{
  "model": "model that answers yes/no questions on an image's attributes",
  "dataset": "rendered roads seen from a driver's seat, with toy cars, trees and houses",
  "train_examples": 145000,
  "image_size": 32,
  "crop_scale_min": 1,
  "horizontal_flip": false,
  "translate": 0.12,
  "cutout": 0.25,
  "questions_per_image": 4,
  "encoder_arch": "mlp_mixer",
  "encoder_norm": "layernorm",
  "encoder_norm_position": "pre",
  "encoder_activation": "gelu",
  "encoder_mlp_ratio": 6,
  "encoder_parallel_block": false,
  "encoder_inner_norm": false,
  "encoder_moe": "top_k",
  "encoder_num_experts": 8,
  "encoder_moe_every": 2,
  "encoder_expert_mlp_ratio": 1,
  "encoder_experts_per_token": 2,
  "encoder_shared_expert": true,
  "encoder_patch_size": [4, 4],
  "encoder_conv_stem": false,
  "encoder_layers": 8,
  "encoder_width": 192,
  "fusion": "prefix",
  "fusion_encoder_width": 384,
  "fusion_encoder_layers": 7,
  "fusion_encoder_norm": "rmsnorm",
  "fusion_encoder_norm_position": "sandwich",
  "fusion_encoder_activation": "star_relu",
  "fusion_encoder_head_dim": 64,
  "fusion_encoder_fused_qkv": true,
  "fusion_encoder_bias": "all",
  "fusion_encoder_qk_norm": true,
  "fusion_encoder_parallel_block": false,
  "fusion_encoder_moe": "soft",
  "fusion_encoder_num_experts": 8,
  "fusion_encoder_moe_every": 1,
  "fusion_encoder_expert_mlp_ratio": 0.25,
  "fusion_encoder_slots_per_expert": 1,
  "fusion_encoder_shared_expert": false,
  "fusion_encoder_positions": "learned",
  "fusion_encoder_connector": "mlp",
  "residual_init": "scaled_by_depth",
  "optimizer": "muon",
  "muon_scale": "original",
  "lr": 0.012,
  "momentum": 0.9,
  "nesterov": true,
  "orthogonalizer": "polar_express",
  "adamw_lr_other_params": 0.0026,
  "grad_clip": 3.0,
  "steps": 10700,
  "batch_size": 128,
  "epochs": 9.4,
  "lr_schedule": "step",
  "warmup_steps": 2140,
  "weight_decay": 0.0,
  "adamw_weight_decay_other_params": 0.05
}
Rows from block 2 of the fusion encoder of a small model that answers yes/no questions on an image's attributes, named by matrix and row number. Rows with one number within an expert belong to one neuron, the router's apart. Each number is 128 + 24 x the weight over its row's rms, rounded and kept within 0 to 255. All counts start at 0. After the name is the row's rms in percent of the matrix's.
Before each expert's rows are labels from the 100 texts, of 14976, where the router gives the expert most weight on average: "fires on" is the input token at the peak. Only what is clearly more common there than usual is listed. The data: rendered roads seen from a driver's seat, with toy cars, trees and houses.
# router: slot weights (fusion_encoder.blocks.2.mlp.router.weight, 8x384, trained with AdamW), inputs 288-383
# up: expert up (fusion_encoder.blocks.2.mlp.up, 8x96x384), inputs 288-383
# down: expert down (fusion_encoder.blocks.2.mlp.down, 8x384x96, transposed), outputs 288-383

# expert 4
fires on: "dashed white line"; "double yellow line"; "sandy verge"; "snowy verge"
router.4 043 [134 174 150 100 176 133 164 144 123 121  95  90 166 122 101 102 150  91  72 150 117 139 137 133 200 136 134 134 124 149 110 103 129 137 112 120 161 147 111 150 144 143 178 144 119 111 128  98 118 134  45 117 138 143 130 156  98  96 153 131 136 148  98 120 120 111 104  90 119 144 150 129 119 145 118 147 127  77  96 124 110 147 135 107 112 124 111  92 138 167 150 145 137 139 138 106]
up.0 298 [131 119 167 127 120 120 141 107 151 118 136 101  98 130  55 118 133 111 124 113 107 138 142 136 138 118 120 146  91 103 148 147  72 125  95  98 157 130 161  98 119 124 126 160 173 177  79 119 133  92 153 164 108 144 160 121 112 141 130 115  85 150 167 153 139 156 102 118 119 118 146 143 114 105 158 156 136 144 148 105 102 123 143 115 163 133 153 106  99 133 135 101 165 104  89 141]
down.0 241 [130 172 119 146 118 124  89 153 145 178 162 161 163 140 170 167 171 117 116 147 156 116 128 133 120 158 150 126 100 177 163 132 168 146  89 173  92 110 106 118 120 116 122 133 164 113 161 134 172 141 114 102 143 124 151 109 122 123 129 177 155 163 130 103 104 116 168 115 122 132 105 156 123 133 153 154  96 156 138 156 128 124  85 150 180 148 126 173 149 108 160 156  82 127 115 147]
up.1 250 [ 96 196 132 104 125 105 106 164 100 155 152 167 134 112 116  94 133 162 129 137 124 125 114 188 108 119 132 152 152 126 177 134 123 111 117  63 156 105  99 164 145 145 146  84 110 129 159 139 144 101  91 102 161 140 169 164 122 137  77 132 122 120 112 117 110 115 147 108  98 151 117 138 113 143 168 102 112 166 140 107 102 127 135 116 107 127 110 155 158 168 100 129 112 136  92 139]
down.1 232 [ 99 128 117 138 130 116 127 133 153 154 138 122 162 149 161 144 111 124 123 160 114 128 142 177 172  89  94 132  96  85 116 108 142 161 124 108 135 157 138 118 100 177 143  96 130 113 153 159 164 122  86 140 144 143  98 121  76 110 116  96 149 125 141 122  94  96 157  98 150 124 154 151 143 110 102 124 137  95 153 154  76 150  88 162 131 165 136 150 147 135 138 150 122 135 110 114]
up.2 031 [107 135  94 142 128 109 110 145 126 147 146  94 116 143 142 129 122 118 109  90 124 151 136 144 150 163 105 126 133 104 144 102 130 163 142 123 118 114 126 137 139 138  89  56 166 146 127 137 171 166 134 135 117  89 144 108 103 125 125 156  90 107 143 105 128 121 139 136 111 163 121 117  87 134 133 139 143 124 164 123 161 105 129 131 118 136  91 123 112 164 129 118  68 155 132 143]
down.2 046 [140 115 129 162 121 128 126 119 152 135 100  65 145 136 152 144 150 138  78  83 102 121  99 150 117 136  83 120 126 106 110 128 131 149 138 104 136 133 116 149 186 107  71 139 106 130 125 109  72 132 139 119 106 149 125 138 133 128  94 165 124 129 135 120 140 157 163 118 132  99  96 199 169 121  95 116 101 102  98 116 139 102 118 114 111 133 155 150  85 154 127 123 112 137 121 131]
up.3 061 [119 163  84 139 120 148 130 126 127 140 108 119 118 159 111 139 130 125 141  89 104 139 149 143 139 138 116 125 157  96 107 139 106 114  93 139 140 108  96  96 119 173 110 113 144 179 169 156 143 100 134 124 106 108 108 138 127 121 125 162 128 118 110  82 127  89 102 179  85 145 163 129 153 101 124 139 148 141 128  79 176 104 142 146 145 126 123 141 103  88 113 137 120 122 105  92]
down.3 078 [151 125 155 159 103 121 130 129 139  98 120 146 116 161 137 144 122 102 116 132 140 113 121 129 115 149  87 113 105 119 153 117 142 157 141 110 139 134 115 101 183 118 125 127 108 142 117 129 127 113 113 147 134 143 132 128 104 112 140 149 134 129 118 154 148 109 144 154  90 115 150 139 154 133  84 169 155 121  92 108 125 155  96 116 150 122 153 135 150 149 108 118 189 113 133 110]
up.4 193 [ 99 106 133 117 110  92 118 127 155 154 120 115  87 158 100  99  96 154 139 114 145 104 120 134 169 116 123 125  94 106 102 150 115 118 172  69 141  89 137 120 119 120 144 163  91 137 139 147 144  96 112 150 146 141 141  72 111 135  93 144  84 167 148 149 115 121 148 185 119 124 187 126 166 151 138 139 122 115 127 122 105 160 133 132 145 143  97 139 139 133 116 107 117 131  93 153]
down.4 191 [114 119 113 129 107 159 116 143  84 124 140 137 158 114 126 148 139  84 115 134 127 143 175 146 117 160 215 161 106 122  82 144 147 159  73 110 144 172 164 125 103 142 123  94 130 119  61 120 111 123 131 104 149 140 120 111  98 131 144 109 129  59 105 141 143 158 133 129 128 107 132 158 116 101 129 130 136 126 142 144 111 153 133 145 122 143 150 140 151 110 156 136 171 131 136 131]
up.5 031 [160 151 151 144 124 117 157 146  92 122 134 123 143 116 151 113 160 177 139 140 134 161  86  89 122 117 133 123 147 114 149  85 159 114  94 142 108 158 114 170  92 158  79  76 156 144 194 102 125 101 176 108 122 109  61 119 142 150 123 148 120 138 138 112  91 117 102 134 132  95 128 112 137 128 133 160 130 140  76 150  67 128 175 118 105 123 109 107 108 118 122 169  95 134 112  88]
down.5 046 [125 111 135  83 117 170 124 124 107 122  98  85 121 122 119 170 163 120 100 136  94 131 156 120 142 183 127 137 127 124 123 129 112 153 126 112 179 146 111 173 154 106 107 115 111  91 125 101  76 135 104 104 113 137 162 112 158 104 116 135 123 182 160 163  94 153 126 116 134 138 133 141 131 125 147 127 139 112  89 109 125  94 120 149 123 124 130 111  96 132 156 134 130  87 150 122]
up.6 179 [123 147 146  86  97 132 151 137  70 114 129 178 142 110  98 140 129 121 131 101 143 171 129 108 150 156 135 142 138 147 116 106 121 126 161 156 130 106 147 186  94  88 135  87  85 125 147 128 119  94 147 142 102 161 109 168 108 144 144  80 111 108  92 156 127 131 132 132 123 164 112 116 104 171 155 102 121 115  93 154 134 198 150 151 119  75  96 104 122 158 142 141  93 138 144 148]
down.6 206 [107 126 122 110 147 159 127 126 133 106 117  83 126 151 186 158 118  87 153 183 136  98  78 118 146 150 101 117 133 115 119 120 152 132 135 128 162 173 139 120 116 172 115  90 138 132 112 146 144 137 164 142 116  96 143 114 130 126 133 120 106 148  97 108 130 134 150 175 167  68 128 111 160 165 110 145  74  87 113  86 129 119 157 124 123 131 149 145 172 156 116 119 118 152 154  73]

# expert 6
fires on: "straight"
router.6 048 [128 123 147 149 132 137 114 182 132 106 140 130 141 145 133 123 136 156 102 124  96 104 125 122 103 124 133 140 183 117 125 153 141 128 117 115 142 127 114 131 115 111 141 120 148  94 126 121 126 129 100 132 110 129  84 110 139  90 126 148 137 139 136  78 148 109 150 122 117 149 118 112  92 131 134 116 138 100 127 115 167 158 124 120 106 123 116 138  80 137 148 142 148  97 132 138]
up.0 186 [154 115 147 140 112 128 110 128 155 131  89 118  55 142 106 156 143 124 122 129 150 113 137 123  90 116 117 120 139 131 123 135  65 130 128 101 120 148  79  82 152 117 136 154 150 120 156 138 136 109 164 177 108 111 114 136 134 113  98 145 111 128 193 122  99 113 138 142 141 130 149 103 134 144 125 146 156 117 123  81  96 131 120 111 147 113 127 153 106 136 129 127 148  79  99 156]
down.0 163 [132 128 118 127 129 160  98 166  97 167 149 146 153 106 159 115 204 149  76 150 107 156 152  96 145 133 119 143 123 157 152  77 152 141 126 115 101 123 138 152 123  97 137  91 117 104 145 137 142 131 134  93 103 141 141 129 111 131 144 119 127 104 114 137 144 169 150  90 152 110 100 148 171 119  74 124 156 139 161 158 128 134 104 143 106 134 130 111 130 115 158 138 129 125 150  85]
up.1 043 [115 131 115 100 148 137 129 120 128 105  94 139 142 158 178 115 135 137 130 101 127 159 121 137 149  99 150 104 158 131 123 125 120 141 170 123 134 168 156 165 123 103  88 122 109 111 138 189 113 111 122 142 176 115 102 131 159 153 142 126 135 136 155 106 133 177 105 134 117 133 123  71 120 202  90 137 140 122 126 147 107 143 114 132 163 117 143 162  97  95 151 167 135 131 125 154]
down.1 053 [150 151 177 131 150  89 132 150 146 151 130 103  97 135  83  43 148 146 135 140 108 105 162 122 129 119 133 138 146 128 130 148 122 111 105 186 146 120 161 150 122 139  99 138 114  65 135  88 121 145 106 154 132 138 148 148 134 124 109 115 106 131 114 120 117 122 145  89 142 163 122 200 110 127 168  70  98 126 125 102 121 140 128 133 108 123 108 118 157 125 124 103 138 144 142 158]
up.2 096 [144 121 135  91  93 149 139 144 105 127 141 126 137 160 134 117 122 144 113 129 131 113 106  86 145 124 146  61 108 173 135 124  95 114 161 129 108 135 166 120 151 100 112 144  83 197 122  94  80 141 148  90 131  97 123  97 144 128 189 114  93 106 140 146 150 134 115 139 121 145 163 117 120  59 113 133 161 105 136 175 152 133 144 169 115 103 118 102  78  85 115 168 143 133 121 125]
down.2 087 [109 120  89 164 109 137 108  91  83 142 118 111 113 154 149 127 106 175 183 182 148 159 123 146 116 109 104 159 125 160 116 149 124 150 129  73  89 109 124 128 150 136 118 109 100 160 148 128 109 145 118 141 143 187 118  93 104 124 100 112 151 161 129  78 138 144 148 118 118 147 103 104 129 139 114 147 133 124 125 127 144 120 113 115  83 105 132 162 133 156 139 140 146 122 135 158]
up.3 031 [138 121 116 107 108 120 115 139 111 122 111 162 131 163 162  99 152 101 138 120  94 146 102 142 140 130 153 149 146 162 128 159 133 101 103 127 143 110 120 121 107 125  86 126 105 127 141 149 123 161  89 136  97 160  86  74 140 165  87 105 125 169  91 118 132  98 131  84 105 139  98 122 112  94 148 157 179 149 110 162 168 110 198 133 101 157 126 101 116 138 125 120 167 125 160  92]
down.3 035 [119  83 152 104 134 149 124 100 109 122 122 101 133 157 135 105 118 161  92 145 114 121 108  90 155 121  84 147 124 142 111 144 180 147 160 124 110  99 139 167 144 111  94 113 122 107 135 102 132  90 130 147 130 111 117 106 120  97 102 174 102 120 124  60  73 140 104 148 104 130 118 129 115 114  97  85 145 110 136  88  78 151 113 105  97 121 103 128  66 144 145  83 149 145 129 102]
up.4 026 [154 158 144 118 104 124 118 147 111 110 148 129 145 108 111 105 140 142 152 124 108 144 115  79 119 161 123 166 127  94 126 157 111  91 129 111 124 168 145 129 138 119 153 144 142 128 109 138 102 152 110 122 197 156 155 164 115 130 129 145 144 121 138 173 124 167 122 127  99 127 116 157 119  90 163 115 139 153 124  87 100 136 116 110 150 143 117 187 138 125  79 137 166 140 158 123]
down.4 035 [146 100 134 139 119 124 129 113 134 182 111 115 148 164 123 128 149 163 140 172 143 127 163  52 162 121 131 135 125 159 112 139 146 135 135 133 112 126 129 134 138  97  84 132  97  85 140 137 131 123 116 128 145 150 124  93 121 145  98 155 109 153  99  81 104 126 154 114 138 182 138 113 135  81 173  87 128 120 158  88 148 110 101 119 111 109 111 153  87 157 174  90 138 141 132  85]
up.5 058 [107  84  92  85 138 143 133 122 122 156 113  79 118 168 186 111 153 147 118 117 112 121 165 170  95 125 122  95  99  91 158 148 152 131 150 133 134 126 149 127 145  61 187 158 134 134 120 134 147 117 142  99 152 111 106 143 125 150 132  98 110 116 101 116  99 157 153 108 141  92 153 114 113 132 132 134 118 176 129  90 124 134  71 126  80 130  98 139 123  97 132 109 111 134  97 105]
down.5 070 [140 150 111  93 112 151 160  98 153 134 148 131 157 111 149 106 145 135 136 124  85 153 129 105 142 134  85 114 129 164 170 106  81 139 169  94 143  97 156 116 136 172 144 164 105 153  79 140  96 150 125 120 137 104 115 114 120 146 141 117 109 131  85 115 164 152 122  86 119 135  90 141 134 126 135 135 136 103 118  72 134 130 116 138 135 110 110  84 103 127 132  94 118  93 165 145]
up.6 132 [100 176 177 121  93 113 133 135 134 158 118 162 154 113 123 129 178 124 102 136 161 126 138 156 150 154 154 111 115 142 149 128 111 145 100 114 160  96 118 123  92 125 132  96 105 112 124 148 149 140 164 123 133 156 152 136  96 124 168 132 129 121 109 137  92 160 100 114 102 146 138 111 135 148 146 119 124 198 128 131 107 131 131 133 127 109 125 110 122 134 155 130 134 165 113 179]
down.6 133 [108 117  93  86 133 140 166 171 141 157 157 129 121  79  98 141  95 139 160 125 103 111  98 155 119 121 116 154 167  83 147 178 124 145 142 150 102 132 101 115 111 137 160 109 146 140 110 173  98 146  73 138 123 143 111 156 146 114  80 140 124 169 145 110 137 127 104 104 137 137 133  99 174  84 147 154 144 110 158 127 105 107 112 110 118 163 105 156 135 124  90 128 112 127 130  98]

# expert 5
fires on: "double yellow line"; "dusk"; "dashed white line"; "sandy verge"
router.5 042 [135 127 111 162 116 118  90 159 168 131 110 134 175 119  88 156 159 126 106 146 164 119 145 125 129 158  91 136 117 115  94 125 202 183 147 123 170 155 128 147 120 122 146  81 146 147 101 143 135 126 113 131 126 117 189 174 123 100 126 166 173 135 127 130 127  86 115 139 134 144 108 141 108 147 125 145 118 128 105 151 154 168 103 127 110 137  99 115 159 134 128 179 114 148 147 117]
up.0 043 [115 154  97 129 129  98 128 139 114 101 164 151 178 142 135 143 112  85 101 113 127 145 151 146 110 121 111 125 170 111 119 134  93 128 149 158 122 180 102 136  97 210 115 139  93  97 139 125 108 116 135 115 162  73  80 143 111 130 147 134 112 104  99 172 167 154 140 120 142 123 147 151  75  95 115 127 138 150 110 110 149 190 128 144 111 152 137 129 153 146 127 162 147 143 130 106]
down.0 047 [156 120 127 115 158 139  89 119 123 138  89 106 136 142 139 131 112 136 172 150 134 123 103 138 124 166 101 154 121 160 139 132 157 125 112 162 102 105  98 109 150  96  66 127 114 129 125 131 147  95 130  99 113 172  91 164 132 145 168 126 136 147 136 126 112  91 121 110 170 103 123  91 127 105 139 154 129 149 115 148 120  56 123 150 141  90  91  83 121 135 178 145  92 149 166 131]
up.1 176 [156 118 126 132 103 158 129 149 153 123  89 144 160 113 162 123 165 115 163 156 117 124 130 122 136 117 116 110 114 147 146 141 161 162 130 157  83 122 136 102 124 161 136  97 141 169 101 150 166 136 131 178  93 134 148 175 119 160 135 151 161 133 110 142 157 122  97 151  96 150 115 136 142 140 134  96 140 152  95 165 146 115 131 129 160 141 125 168 115 111 160 176 145 182 162 121]
down.1 156 [134 104 162 143 102  83 140 135 121 117 138 106 153 105 132 121 126 118 178 111 104 112 117  99  93 126 134 126  95 134  85 120 140 163 109 120 174 117 161 132 139 113 138 100 151 172 148 118 104 126 159 121 136 141 155 127  96 112  99 127 106 171 111 129  90 135  66 152 114  92 139 155 132 147 110 177 107 113  97 111  93 147 168 158 190  87 145 124 155 150 172  78 138 149 123  97]
up.2 208 [133 177 135 100 159 129 144 143 180 124 106 153 121 143 111 136 166 123 114 135 110 119 125 114  49 154 132 156  93 135 162 109 120 142 160 140 135  96  78 101 115 138  95 131 161 134 130 124 126 122 100 120 143  75 125 132 153 129  71 159 156 132 139 121 111 131 143 137 120 119  74 149 114 133 136 130 102 132 148 132 123  87 118 142 150 119 128 123 115 114 149 133 148 135 105 146]
down.2 197 [ 96 156 156 119 143 102 109 138 131 126 166 119 123  98 102 169  98 136 137 110 149 154  96 134 130 111 112 111 127  96 129 129 169 138 106  99 107 115 112 117  82 131 163 135 136 140 153 147 112 171 120 119 149 164  93 128 160 105 114 132 120 119 152 107 103  98 127  98 135 152  97 180 162 150 125 103 123 130 132 114 106 145 127 152 153 120 153 167 150 156  97 115  92 109 122 111]
up.3 038 [ 78 100 110  67 136  92 112 124 143 180 130  76 128 122  87 113 124 153 110 107 128 147  99 157 112 132 117 121  76 164 122 101 135 126  93 136 108 127 170  90 144 130 145 122 112 122 155  97 136 192 107  64 110 135  91 138 114 156 110 119  85 134  98 122 153 156 138 112 107 123 146 106 119 129 107 136 159 142 133 133 129 100 127 119 139 145 176 134 124 113 137 139 125 148 137 158]
down.3 045 [183 121 135 149 123 116 111 184 178 103 134 120 158 152  82 100  98 133  92 134 140 158 119 107 102 160 135 150 113 177 132 143 116 118  73  99 157 102 150 123 143  90 121 170 140 131 142 111 133 122 125 142 131  95 136 109 118  77  67 126 133 161 102 126 131 148 138  97 165 109 117 146 109 120 123 154 155  97 113 126 139 136 135 118  88 136 152 151 139  99 132 136 183 138 102 144]
up.4 024 [146 124  76  79 132 133 163 102 114 129 134 123 120 155 160 118 148  95 168 100 126 124 147 161 114 145  93 149 162 120 114 120 133  98 174 123  93  87  65 131 144  66  86 110 110 115 128 140 127 117 106 164 146 153  76  96 119 160 134 134 105 132 109 122 104 192 131  90 101 155 154 140 132 127 103 119  97 149 150 172 117 112 136 112 147 112 128  81 104 158 102 144 144 181 157 131]
down.4 034 [133 115 143 127 113 117 141  81  56 137 135 108 137 127 130  77 145 121 108 118 142 134 138 103 132 106 119 111 138 131 126 147 143 113 148 153 129  84 119 111 133 154  90 118 126 101 169 151 122 134 140 129 135 171 142 108 165 132 136 146 124 113 119 133 111 107 147 101 153 143 126 135 146 140 112 156 107 142 147 119 128  94 158  92  98 137 138 188 157  90 117 145 140 143 138 100]
up.5 023 [122  91 125 105 134 148 122 135 129 110 145  81 100 123 107 113 157 124 142 116  72 117 140 121 111 114 102 121 107 117 102 141 144 123 155 146 123  97 103 154 100  81  76 209 115 131 139 144 138 148 119 153 125 105 109 176 147 202 127 151 139 127 117 129 151 152 103 168 129 118 147  93 145 134  91 151 117 133 142 123 148  85 116 113  70 159 148 120 111 151 116 109 119 110 109 109]
down.5 036 [124 146 137 174 117 166 121  54 127 135 117  74 117  95 158  91 129 173 101 162 102 135  95  91 118 104 138 123 137 155 111 131 137 128 155 112 105 113 154 130 134 139 112 125 144 133 132 119 102 148 145 131 111 126 108 147 159 120 110 160 115 152 158 129 124 113 137  95 169 165 144 131 143  95 100 131 126 128 145  94  93 103 111 118 114 111 132  99 103 151 137 126 145 112 142 134]
up.6 130 [133 117 118 121 218 110 125 141 142 111 130 113 104 133 113 145 172  97 131  58 114 124 159 130 155 119 129 145 150 150 132 124 193  89 158 138 107 177 140  95 103 150 110  87 114  97 154 126 115 145 122 172  99 119 102 130 143 131 133 142 150 171 137 129 133  91 128 136 162 124 120 111  90 156 141 137 174 123 147 173 152 119  93 151 150 130 111 113 125  95 161 117  84 134 154 125]
down.6 125 [104 122 140 130 113  67 114 136 112 129 167 111 171 107 150 136 132 128 141 146 156 131 107  96 156 151  67  97 136 107 192 135 160 124 145 115 161 127 122 157 106 139 136 116 128 142 115 128 154 146  95 116 161 161 129 138 118 125 127 162 140 164 131  87 148 107 114  97  99 155  86 144 113 130 111 126 151 165 131 140 140 130 140 128 121 112 111 153 123 156 161 117  95 119 135 122]

# expert 2
fires on: "bends left"
router.2 088 [155 125 144 154 167 104  87 124 107 128 158 138 166 136 151 144 131 133 118 116 141 157  83 142 176 163 100 153 174 117 145 101 122 130 144 148 153 144 124 139 120 172 134 103 103  97 150 159 117 129  83 121 115 144 115 156 137 119 120 118 135  87  88 111 120 119 133 134 105 136 118 126 127 161  98 108 179  85  78 135 154 139 139  99 150 150 133 117 164  83 139 136  79 148 144 119]
up.0 058 [116 129 132 145 172 128 153 131  63 111 157 101 163 131 129  94 160 163 126 133  99 147 114 107 137 141  80 154 139 159  84 127 162 149 187 110 167 123 123 143 101 129 120 137 121 150  89 143 136 136  95 130 128 144 156 145 149 138 147 151 139 153 131 140 128 161 146 133 135 122 110 149 132 128 150  88 107 131 130  80 152  57 114 112 134 128 139 148 123 165 129 105 127 118 161 112]
down.0 062 [154  93 148 134  86 168 143 101 130 118  74 101 130 168 109  87 119 105 140 148  95 148  85 102 148  73 117 140 111 104 135 123 129 128 143 150 145 133 156 151 140 119 116 143 115 132 106  98 122 109 112 126  95 131 110 141 151 125 136 151 173 134 136  98 137 140 109 102  86 141 166 139 115 122 124 151 127 161  78  88 138 136 113 109 107 110  92 125 171  83 143 114 164 136 151 101]
up.1 112 [165 106 134 137 107 130 106 134  99 156  63 167 119 112 150  90 136 156 140 168 160 123  92  74 109 126 124 145 104 122 142 106 119 177 131 115 118 111 154 111 126  81 170 120 121 138 105 115 148 100 132  69 119 112 142  99 146 128 134 114 161 123 133 131 127  82 134 131 174  90  67 107 100 182 117 173 124 153 119 166 127 167 137 145 138  94 141 137 136 150 103  98 104 127 104 134]
down.1 108 [138 119 106 141 155 137 121 107 138 109 139 126 167  89 106 101 123 143 122 183  93 102 133  92 100 114 150 144 113 134 143 100 152 178 124 123 145 150 112 142 150 110 187  92 113 161 145 129 114 110 111 133  97 174 119 162 140  96 126  95 151  93  92 133 125 137 171 148 142  92 101 134 148 137 142 111 113 114 119  94 128 147 136 130 108 114 132 166 116 123  96 182 158 133 145 115]
up.2 071 [115  78 139  67 147  99 116 147 115 172 136 142 110 113 178  92 140 115 111 117 125 125 155 134  96  89 139 119  93 179 131 149 109  79 131  88 159 151 143 149  80 159 130  97 129 149 154 101 127 131 129 119 139 126 129 122 101 123 151 154 145 110 126 110 117 129 144 166 138 119  91 142 154 102 126 144 134 121 143 117  94 128  83 128 137 166  64 158 187 132 111 107 143 100 136  76]
down.2 080 [128 126 113 132 114 139 140 135 154  79 107 109 130 106  81 140  80 146  85 130 124 137 100 129  94 146 139 113 116  98 116 146 110 104  96 107 111 137 117 110 150  98 100 202 118 144  94 128 129 112  96 106  90 130 122 145 147 147 117 104 123 132 150 143 105 142 156 161 102 149 134 159 160 117 133 104 126 149 147 118 134 147 137 169 156 134 119 110 131 120  99 103 137  75 136 106]
up.3 225 [147 112 154 150 177 174 136  79 119 158 101 131 123 125 151 121 174 149 162 140 107 107 101 103  83 123 117 124 156 128 134 128 130 140 147 169 166 158 142 104 143 136 120 120 114 124 115 147 138 112 128 185  47 102 121 137 155 149 128  79 195  94 112  98 152  99 143 122 126 110 121 146 141 127 116 112 131 124 128 178 161 111 135  98 113 152 161 127 118 105 154 167 119 130 141 160]
down.3 197 [108 164 138 173  91 128 130 139 115 148 142 129 181 155  81 148 170 112 147 107 106 123 138 108  80 173  93 157 121 137 163 146 105 194 118 114 155 132 126 124 133 144 171 153  89 135 108 124 115 108 114 110  96 132  93 172 136 135 149 135 118 154 174 157 142 105 122 105 109 102 132 151 117 163  81 125 133 111  98 113 110 135 174  97 160 121 125 185 144  84 138 144 121 142 135 146]
up.4 060 [131 154 133 121  63 120 149 156 132 138  69  92 137 149 116 116  72 164 112 158 130 157 140 136  84 117 100 121 129 132 192 116 119 151 135 116 131  72 145 120 141 138 124 136  97  90 140 119 120  99 139 107 151 140 119 108  98 103 137 129 148 154 150 119 129  97 105 127 123 172 125 118 169  84 117 114 141 154 133 149 153 124 123 136  88 115 125 100  67 142 142 126 134 180 120 146]
down.4 061 [183 106 116 125 108 141 130 147 126 110 112 192 132 141 126 113 171 177  95 160 139 111 115  72 112 130  98 118  73  77 128 140 113 141 144 120 151 146 100 125 132 123 158 133 161 140 106  71 150 114 109  89 106  92 127 164 142 144 142 131 186 111 122 105 111 169 130 149  93 129 139 148  78 137  86 112 154 149 142 143 100 111 137 139 112  72 128 139 137 103 135  81 102 110  98 169]
up.5 039 [146 124 135 110 126 133 133 104 144 122 164 152 180  78 117 151 142 148 131 128 106 156 124 126 123 163 103 145 130 158 142 137 151  88 119 113 108 113 132 112 100 144 132 102  81 127 154 156 127  91 146 160 138 121 120 116  78 151 159  91 106 175 109 125  92 152 119 125  92 100 132 116 145 134 134 149 140 139 105 170 100 111 145 126 152 167  95 166 147 104 147 123 123 118 153 116]
down.5 043 [117 101 108 144 122 120  74 140 105 117  79 128 165 163 109 107 122 147 131 167 131 193 180 101  80 119 129 135 104 119 112 118 167 117 171 121 163 103 108 117 151 128 151 157 149 125 139 134 128 150 139  94 117 121 157 133 170 130 135 150 149 152 139 142  93 110  74 111 108 143 139 149 121 110 134 127 115 143 102  87 137 124 141  69 111 114 136  91 121 144 103 109 123 115 141 141]
up.6 039 [103 159 144 137 165 181 151 131 122 152 116 153 126 189  91 126  90 168 134 108  96 127 144 118 123 130 162 107 109 115 111 157 144  83 104 121 100 126 126 116 141 119 116 104 109 127 127 136 145 158 181 143 120 131 145 162 114 125 133 108 112 149 154 113 121 211 173 126 156 109 102  64  99 124 130 112 117 116 114 157 118 137 137 158 145 113 133 134 102 124 129 177 139 151 120 121]
down.6 047 [116 110  99 122 109 128  85 200 151 126  83 123 132 152 144 150 121 157  86 154 115 146 100 100  97 145 157 116 140  89 134 104 124 119 170 102 120 121 128 121 130 127  85 160 108 153  96 168 121 123 112 157  99 102 163 118 174 153  53 169 116  91 109 117 103 105 111 141  76 143 166 156 133 109  90 119 127 124 130  95 143 149 125 128  94  73 132 144 117  84 123 109 154 170 165 124]